A small contrastive audio-text model, trained from scratch.
Model: 10.4M parameters, log mel input, encoder arch tdnn, encoder norm batchnorm, encoder activation hardswish, encoder depths [8], encoder widths [384], text encoder width 256, text encoder layers 10, text encoder norm layernorm.
Training: nadamw at rate 0.001, 15200 steps, batches of 256.
Data: trained on melodies that start on their tonic, played by one synthesised instrument, 149.4 epochs.
Rows from block 5 of the audio encoder of a small contrastive audio-text model, named by matrix and row number. Each number is 128 + 24 x the weight over its row's rms, rounded and kept within 0 to 255. All counts start at 0.
After each channel's rows are labels from the 100 clips, of 14848, where the channel reaches its highest value: "loudest" is the band of the loudest frequency at the time of the peak. Only what is clearly more common there than usual is listed. The data: melodies that start on their tonic, played by one synthesised instrument.
# conv: pointwise conv (encoder.blocks.5.conv.weight, 384x384x1), inputs 0-127

conv.292 [ 93 145 106 160 144 139 166 149 124 125 116 117  54 126  97  98 145  98 155 139 147 140 129  85  93 106 129 167 120 116 157 125 111 165 133 123 142 145 129 160 127 139 154 157 146 142 146  54 108 122 121 126 104 152 152 102 140 134 116 144 151 142 151 136 139  99 110 121 174 187 119 138 112 131 160 104  91 120 200 130  94 166 131 146 148 137 151 125 120 100 157 129 148 150 127 136 128 131 130 169 146 146  99 125 101 126 108 123 141 145 138 118 128 100 121 121 124 129 151 143 137 117 128  69 135  76 143 109]
loudest: 4000 to 8000 Hz

conv.6 [120 132 109 155 131 140 104 159 135 126 107  44 123 140 133 157  86 153 131  99 100 136 151 123 122 108 117 133 125 128 134 145 122 124 158 129 125 124 112 150  96 135 110 112 150 139 137 117 155 142 158 135 138  88 174  50 136  85 130 144 142 146 116 147  91 152 116 124 130 132 120 141 135 122 139  88 130 165 150 128 100 123 123 149  72 136 134 125  83 122  92  81 132 104 147 121 168 119 108 131 129 111 110 135 110 138  97 134 148 110 118 147 125 139  90 120 108 118 123 107 103 113  98 121 103 146 134  94]
loudest: 500 to 1000 Hz

conv.269 [135 120 126 175  70 136 148 156 164 104 102 149 128 136 132 152 125 145 119 115 145 131 138 140 115  98 128 115  85 118 134 145 101 159 147 121 120 112 145 146  97 150 131 169 128 149 128 127 131 142  64 149 120 124 125 104 163 133 171 108 123 169 146 161 106 133 162 115 121 127 132 128 148 159 170 122 143 129 136 117 129 109 145 111 121 121 153 152  83 125 131 141 111 135 134 113 151 157 106 136 159 126 106 103 101 112  91 137 151 137  81 152 153 117 117 151 159  29 111 116  93 106 129 132 118 115 119 125]
loudest: 4000 to 8000 Hz

conv.282 [147 154  79 164 125 152 136 162 157 112  84 156 129 116 162 109 136 144 138 152 163 144 122 146  59 127 143 123 136 128 185 134 107 142 176 124 128 104 104 113 160  95 153 134 152  64 128  83 149 141 103 145 145 151  99 119 138 136 162 143 150 160 141 136 145 112 157 143 132  96 108 109 141 119 141 145 149 116  95  43 105 144 155 111 138 117  80 171 106 148 154 132 137 146 164 180 147 138 112 156 181 150 150 150 123 145 135 101 124 139 144 145 164 158 108 159 169 146 115 133 120  74 172 124 142 159  44 123]
loudest: 1000 to 2000 Hz

conv.81 [131 105 134 112  86 115 131 112 118 118 138 156 112 163 134 139  96 142 119 130 134 158 107 130 167 126 188 122 109 135 135 101 157  86 154 129 130 115 105 114 102 121 144 142 112 106 117 104 186 113 101 124 105 107 149 144 127 127 121 118  77 158 108 138 105 146  73 155 155 130 136  89 124 110 164  96  99  46 120 143  99 107 115 109 134 152 147 172  50 140  62 135 108 114 125 120 143 132  96 129 149 114 115 120 119 149 131 155 120 143  96 128 141 117 120 131 163 133 122 128 102 143 155  98 166 139 125 149]
loudest: 250 to 500 Hz

conv.347 [ 99 108 108 176 142 137 138 136 138  82 118  84  92 114 116 133 147  92 153 103 138 134 111  99  97  80 116 103 126 123 128 123 100 116 105 172  96 130 122 179 150 148 142 157 135 166 109  76  97 125 124 115 109 126 134  78 151 101 150 105 121 154  92 105  80  76 148  85 129 117  77 161 107 148 133 112 134 122 104 108  92 111  78 142 137 130 136 134  98 125 146 146 121 142  96 105 145 145 132 140 146 153 105 105  97 145 117 144 121 109 135  79 139  92  99 138 125 143 108 109 162 112 123 134  72  72 136 110]
loudest: 4000 to 8000 Hz

conv.109 [137 113 126 139 111 117 169 135 143 128  86 106 102 171  95 155 106 124 115 128 106 134  92 140 116 129 136  77 142 167 115 140 125 138 128 168 128 130 109 151  89 122 101 103 133 151  99 102 151 127 107 125  97 123 151  66 132 112 127 120 102 155  94 137  72 121  75  79  66 111 128 132 132 122 104  97 162 121 134 151  94  97 148 111 129 106 125 138 124  95 107 103  93 145  97  94 120 125  95 139 152  91 137  96  77 114 123 169 119  90 141 128 116  93 125 147 132 106  77 149 129 148 164 134 153 153 129 121]
loudest: 250 to 500 Hz

conv.363 [116 107 151  99 106 119 152 141 110 140 152 134 117 165 111 131 116 108 144 147  94 126 172 150 121 112 136 131 134 130 113  86 163 106 111 129 135 113 134  99 125 111 183 145 124 143  96 105 132 170 111 104 162 100 105 140  96 128 118 143 119  57 122 108 119 147 114  81 111 127 159 159 113 139 145 165 117 124 143 173 102 100 128 125 136 109 123 123 108 102 146 146 141 117 152 116 121 123 113 144 139 135 106 159 158 124 132 150 125 160 108 103 145 154 127 115 141 149 129 129 110 114  98 106 114 142 128 143]
loudest: 250 to 500 Hz

conv.51 [136 104 131 100 122 132   0 116  85 124 157 138 170 136 121 122 116 129  97 107 137 122 148 100 156  91 141 173 200 170 182 113 143 117 116 102 134 129 140  97 144  93 147  55 123 119 132 111 104 128 134 108 109 103 118 153 123 111 121 112 151 124 133 135 142 127 129 119 141 140 109  87 107 144 101 121 104 134 112 128 123 117 119 126 120 159  97 128 102 130 105 112  96  99 131  95 122 119 168 106 118 134 131  99 152  83 109  62 114 141 148 138  92 107 112 128 135  73 169  86 130  94  63 106  77 141 104 116]
loudest: 250 to 500 Hz

conv.278 [112 127 129  94 108  86 102 111 101 141 121 117 139 103  93 128 121  97 121 106  85 127 148 122 136 128 153  75 114 149 137 129 135  58 137 130 160  98 130 142 139 125 136 127 121 102 119 157  99  96 114  79 152 103 137 147 118 133 112 135 104 115 110 123 137  65 121 117 147 103 109 138  81 121 100 123 149 145 108 129 112 108 124 124 112 144 125 117 128  95 129 129 143 109 123 128  97 121 110 134 100 144 133 112 151 112 117 121  72 113 142  86  88 126 128 130  96  87 119 106 121 100  94 140 156 138 152 123]
loudest: 500 to 1000 Hz

conv.189 [ 93 137 125 114  93  83 108  88  96 139 120 114 101 101 172  98  84 152 129 140 125  97 131 125 126 107 137 110 114 123  93  91 120 132 125 114 104 127 137 117 122 125 119 138 127 123  82  59 105 123 118 135  87 119 141 125 145 120 164  98 101 124 148 100  99 155 155 156 132 150 133 121 114 127 140 102  90 116 132 105 152 122 116 155 125 108 118 148 137 172  96 122 102 105  94 153 101 125 176  76 133 114  96 141 137 118 125 134 119 107 106 129 108 150 115  95 119 129  81  96 170 160 149 132 124 109 146  67]
loudest: 500 to 1000 Hz

conv.60 [138 150 149  79 154 121  99 105 103 109 149 123 105 204 145 156 128 147  85  99 110 134 158  98 116 165 115 110 194 124 153 140 136 101 196 140  93 142 132 108 112 103 131 119 142 130 103  80 147 146  94 125 124 130 123 112 185 103 115 135 102 146 128 127 130 148  84  90 120 114 134 125 121  77 103 167  98  98 122 135 115 143 160 136 121 116 115 137 142 121 109 110 114 110 176 113 122  92 124 121 122 141 158 141 114 140 124 123 142 118 127 144 120 113 101 145 122  76 117 107 160 119 104 106 124 164 120 124]
loudest: 500 to 1000 Hz

conv.233 [114 118 129  96 103  58 102 108  96 103 141 135 147 160  98 151 144 205 133 128 106 134 115 161 160 138 166  75 144 113 108 114 155  99 142 163 118 137  94 128 114  79 105 121 113 116  95 141 151 131 107  94 112 125 139 131 115 127 144 140 102 129  99 105 104 156  77 128 133  77 139 111 107  53 130 136 146 131 122 112 103 111 140 131 126 132  92 133 102 163 106 124  84  34 124 109 121 143  86 117 138 117 145 123 125 123 139 134 113 121 144 104 111  92 107  97 109 147  92 118 151 139  93  99 138 179 148 131]
loudest: 1000 to 2000 Hz

conv.136 [107 137 137 145 161 125 149 125  95  81 169 117 136 113 153  67 147 104 131 119 130 133 102  62  83 123 130 104 108  90 128 124 134 150  93 148 131 150 146 114  99 113 138 147 134 143 126  89 105 110 106 139 121 123 117  92 105 153 104 117 160 139 109 129 168 148  88 138 157 107 125 110 146 136 162 135  89 115 134 145  96 148 145 166 161  94 102 138 109  68 133 129 123 103 109 162 142 123 134 131 115 143 165 124  94 134 132 139 148 159 129 137 140 126 152 130 134  85  77 106 128 117 140 121 104 108 124 117]
loudest: 500 to 1000 Hz

conv.323 [111 156 119 147 132 129 140 101 108 142 170  65 131 143 116 104 107 137 110 127 132 149 140 120  54 109 115 137  99  98 154  76 161 107 158 167 129 128  85 107 115 124 125 155 148 114 141  83 137 122 139 102 126 101 146 127 131 107 149 100 144 146  96 111 112 161 120 146 154 152 132 137 146 131 155 113  70  68 118 154 111 133 126 159 148 128 135 143 161 128 149 103 141  88 132 119 124 136 119 106 122 157  88 169 144 130  99 145 134  80 135 122 122 159  60 107 121 146 143 144 137 146 142 147 146  93 151 106]
loudest: 500 to 1000 Hz

conv.142 [139 158 130 139 119 122 140 124 128 151 121  94  97  85 131 109  34  97 119 128  89 116 113 128 112 137 128 131 152 158 120 113 106 121  98  77 123 130 124 134 198 167 115 168 138 119 125  98  92 128 147 140 135 146 123 123 120 135 152  51 142 122 134 140 131 130 117 119 101 151 115 162 113 158 121 147 146 147 128 122 137 148 129 164 117 154  93 114 127 163 132 137 106 103 142 127  96 116 163 103 119 128 132 127 114 109  99  92 123  80 121 141 140 145 138 198 137 106 115 122 148 145 149 153 114 118 128 102]
loudest: 1000 to 2000 Hz

conv.195 [124 143 102  81 116  28 141  98 107 128 113 119  81 117 129 140 158  76 120  96 148 149 109 128 147 105 121  66 111 144 120 113 134 115 132 116 148  95 133 118 126 129 123 154 142 147  49 155 124 110 118 134 130 104 127  98 137 102 146  74 114 156 144 110  99 126 145 106 124 164 125 146 121 123 108 137  91 138 175 147 138  89 126 118 128 129 131 125 121 175 145 123 116 163 119 108 113 113 130  96  98 117 121 121  89 152 118 129  81  89 131 133  90 143 135  60 131 133  55 148 116 132 139  93 147  85 105 111]
loudest: 500 to 1000 Hz

conv.129 [139 134  89 119 134 135 105 118 110 174 135 157 140 101 119 136 145  79  88 135 137 104 142 116 119 136 142 158 169 148  87 136 119 131  89 121 157 110 132 120 134 134 123 146 117 106 150 150 125 137  94 132 124 135 104 180 105  91 127 119 128 105 102 163 151 116  89  88 134 153 104 121  85 129 135 164 124 132 135 150 158 135 136 140 126 142 132 128 133 149  98 174 128 126 150 133 101  97 154 153 130 111 138 100 109 125 142 115 125 127 144 126 123 129 132 109 145  44 145 143 147 102 104 129 146  97 131 133]
loudest: 500 to 1000 Hz

conv.23 [ 99 130  98 154 132 146 155 134 127 128 115 151 106 154  85 118 127 102 166 116 143 107 105 107 133 130 127  80 124  82 131 126  91 105 101 142  99 127 122 149 118 143 132 138 161 151 103  98 105  99 140 139 112 110 146  85 121 116 100 147 159 153 101  96 113  99  86  98 107 121  65 148 121 129 110 146 130 134 122 134 127 124  83 126 130  93 162 124 102  83 101 124 132 132  85 145 133 136  73 122 120  75 127 104  59 149 131 141 109  68 146  48 102  93 126 129 132 145 113 109 162 138 120  82  87 132 163 111]
loudest: 4000 to 8000 Hz

conv.11 [117 116 122 166 128 115 136 141 128  99 141 162 125 140 119 137 110 137 171 103 127  69 124 114 126 119 121 106  91  66 109 158 121 123 124 154 130  99 143 157 106 129 131 135 154 120  99  98 127 125 132 132 119 119 138 112 111 121 150 156 118 138 105 139 109 120 124 137 141  95  93 135 130 104 149 132 127 125 128 132 104 114 147 125  87 125 154 115 104  70  90 135 135 115 117 171 135 141  85 141 111  95 130 113  90 123 109 136 123 148 148 120 132 113 125 121  98 134  63 136 123 102 114 135 159 134 134 124]
loudest: 4000 to 8000 Hz

conv.180 [126 136 102 165 126 150 140 156 125 151 137  83 122 145 131 112  96 100 133 105 120 103  95 131 122  88 101 122 125 107 156 125  91  98 143 175 122 117  82 132 107 127 126 164 151 174 128 102  97 157 131 117 113 107 132  78 108 113 126 114 169 171 106 146  84 141 125 120 134 136 114 119 113 131 185  93  90 110 132 145 111 157 134 154 140  82 140 132  99  93  97 135 142 176 145 117 129 138 129 133 146 144  92 125  73 123 110 127 137  95 139  99 139 113 120 148 124 135  76  99 143 140 101 131  91 101 153  87]
loudest: 4000 to 8000 Hz

conv.376 [121  96 123 140 108  99 115 121  74 117 170 131 192 154 171  93 131  95 142 140 129 128 160 139 134 116 104 119 148 126 103 126 116 133 159 151 103 125  78  97 132 120 142 136 103  82 119 126 139   0  90 131 110 114  87 100 110 142 130 122 140  81 136 101 119 119 137 166 157 126 127 177  98  86 122 158  88 134 124 101 107  89 137 149 121 136 155 110 121 122 142 107 107 118 143 119 117 117 112 109 122 123 146 138 103 121 131 105 108 130 159 125 112 111  95  93 112 132 150 121 119  90  59 164 140 119 123 175]
loudest: 500 to 1000 Hz

conv.74 [135 144 120 120 112 101 186 116 118 105 145 114 126 110 105 118  81 106 128 143 144 102 122 144 108 135 125 118  95 128  74 127 134 153  81 102 120 132 144 132 141 157 142 125 129 119 134 133 156 105 134 126 151 114 125  68  85 126 155 125  51  80 150 137 155 137 145 112 115 143 140 145 139 146 109 136 110 111 129 133 123 170 143 176 126 114  86 124 143 126  99 133 136  89 129 105  95 151 114 136 123 110 143 142  82 130 134  94 137 127 158 123 125 147 145 169 110 137  94 102 149  93 179 127  97 146 142 127]
loudest: 1000 to 2000 Hz

conv.276 [116 107 130 144 132 135  85 124 133 142 147 155 135  88 123 110  37  78 130  78 130  84 103 106 116 105 139 126 162 139 146 124 116 137  70  97 138 118 117 121 173 128 122 148 124 125 151  74 111 145 150 130 120 121 126 120 110 128 144  89 153 160 146 116 148 135 100  65 115 150 135 142 119 150 136 145 107 119 158 141 114 141 126 134 104 139 143 148 105 161 102 158 143  84  73 118 100 115 147 120 147 127 136  93  86 108 126 104 167 130 125 139 152 114 128 192 147  81  89 108 163 126 122 132 114  88 109 125]
loudest: 1000 to 2000 Hz

conv.318 [129 148 106 166 126 154 138 191 144 145 128 104 104 156 121 139  81 106 135 110  62 128 123 128 138 121 132 135  80 114 127 130  98 150 142 134 104 111  67 156 115 135 133 150 152 144 141 105 158 117 130 156 144  92 149  90 101 129 124 120 131 138 108 151  60 165  71 102 112 135 139 151 148 126 165  97 124 116 119 169 112 146 120 141  43 131 105 115 133 109 135 139 120 146 171 127 136 111 121 133 142 109 118 141  82 111 104 109 123 113 133 112  93 139 110 108 126 117 102 103  92 129  95 118  71 133 134 113]
loudest: 4000 to 8000 Hz

conv.339 [136  89  93 125 104 113 138 139  93 153 144 145 122 111 137  70  71  81 131 100  94  94 159 119  96 136 125 128 113 143 115 121  90 132 164 118 153 120  98 140 133 133 144 144 133 143 132  85  87 168 142 112 120 110 143  81 147 134 135  99 119  89 130 103 124 146 141 127  97 109 147 136 101 111  98 146  94 112 130 143 132 138 142 141  86  96 112 110 123 113 114 130 113 146 151  71  96 158 103 130 123 116 134 163  63 104 118  82 120 127 161 130 107 133 107  99 151 130 151  93 147 112 106 136 122 111 134 125]
loudest: 500 to 1000 Hz

conv.62 [ 96 132 140  95  83  62 103  99 108 139 112 105 143 107 107 137 104 116 126 121 112 140 142 115 134 137 162  87 148 121 120  28 118  41 146 127 182 114 132 114 111 127 136 136 109 127  77 147 122 105 139  73 150 132 147 120 113 134 126 107 110 142 122  84 141 129 147 162 128 131 134 141  94 119 122 144 135 120 135 103 156 147 112 150 140 121 104 123 114 122 112 128 146 118  97 123  85 134 126 112 143 146 123 149 133 139 142 140  61 107 151  85  90 145 123 123 107 160  97 102 150 142 116 125 135 122 134 128]
loudest: 500 to 1000 Hz

conv.176 [ 47 150 133 140  97 129 124 109 140 138 125 121 132 147  86 110 147 124 117 126 123 151 103  97 121 130 120 135 116 133  95 110 151 132  93 136 140 126 116 158 130 143 137 124 148 161 114 101 124  77 131 107  43 132 113 127 111  98 130 148 159 121 122 124 114 134 116 133 173 162 127 129 107  95 129 126 108  85 159 157 142 151 120 119 142 143 164 123 168 124 118 111 141 143  50 129 107 108 140 150 155 122 119  96 161 141 134 123 135 150 168 113 139 127 161 138 134  95 129 121 152  95 142 132 146 125 118 105]
loudest: 500 to 1000 Hz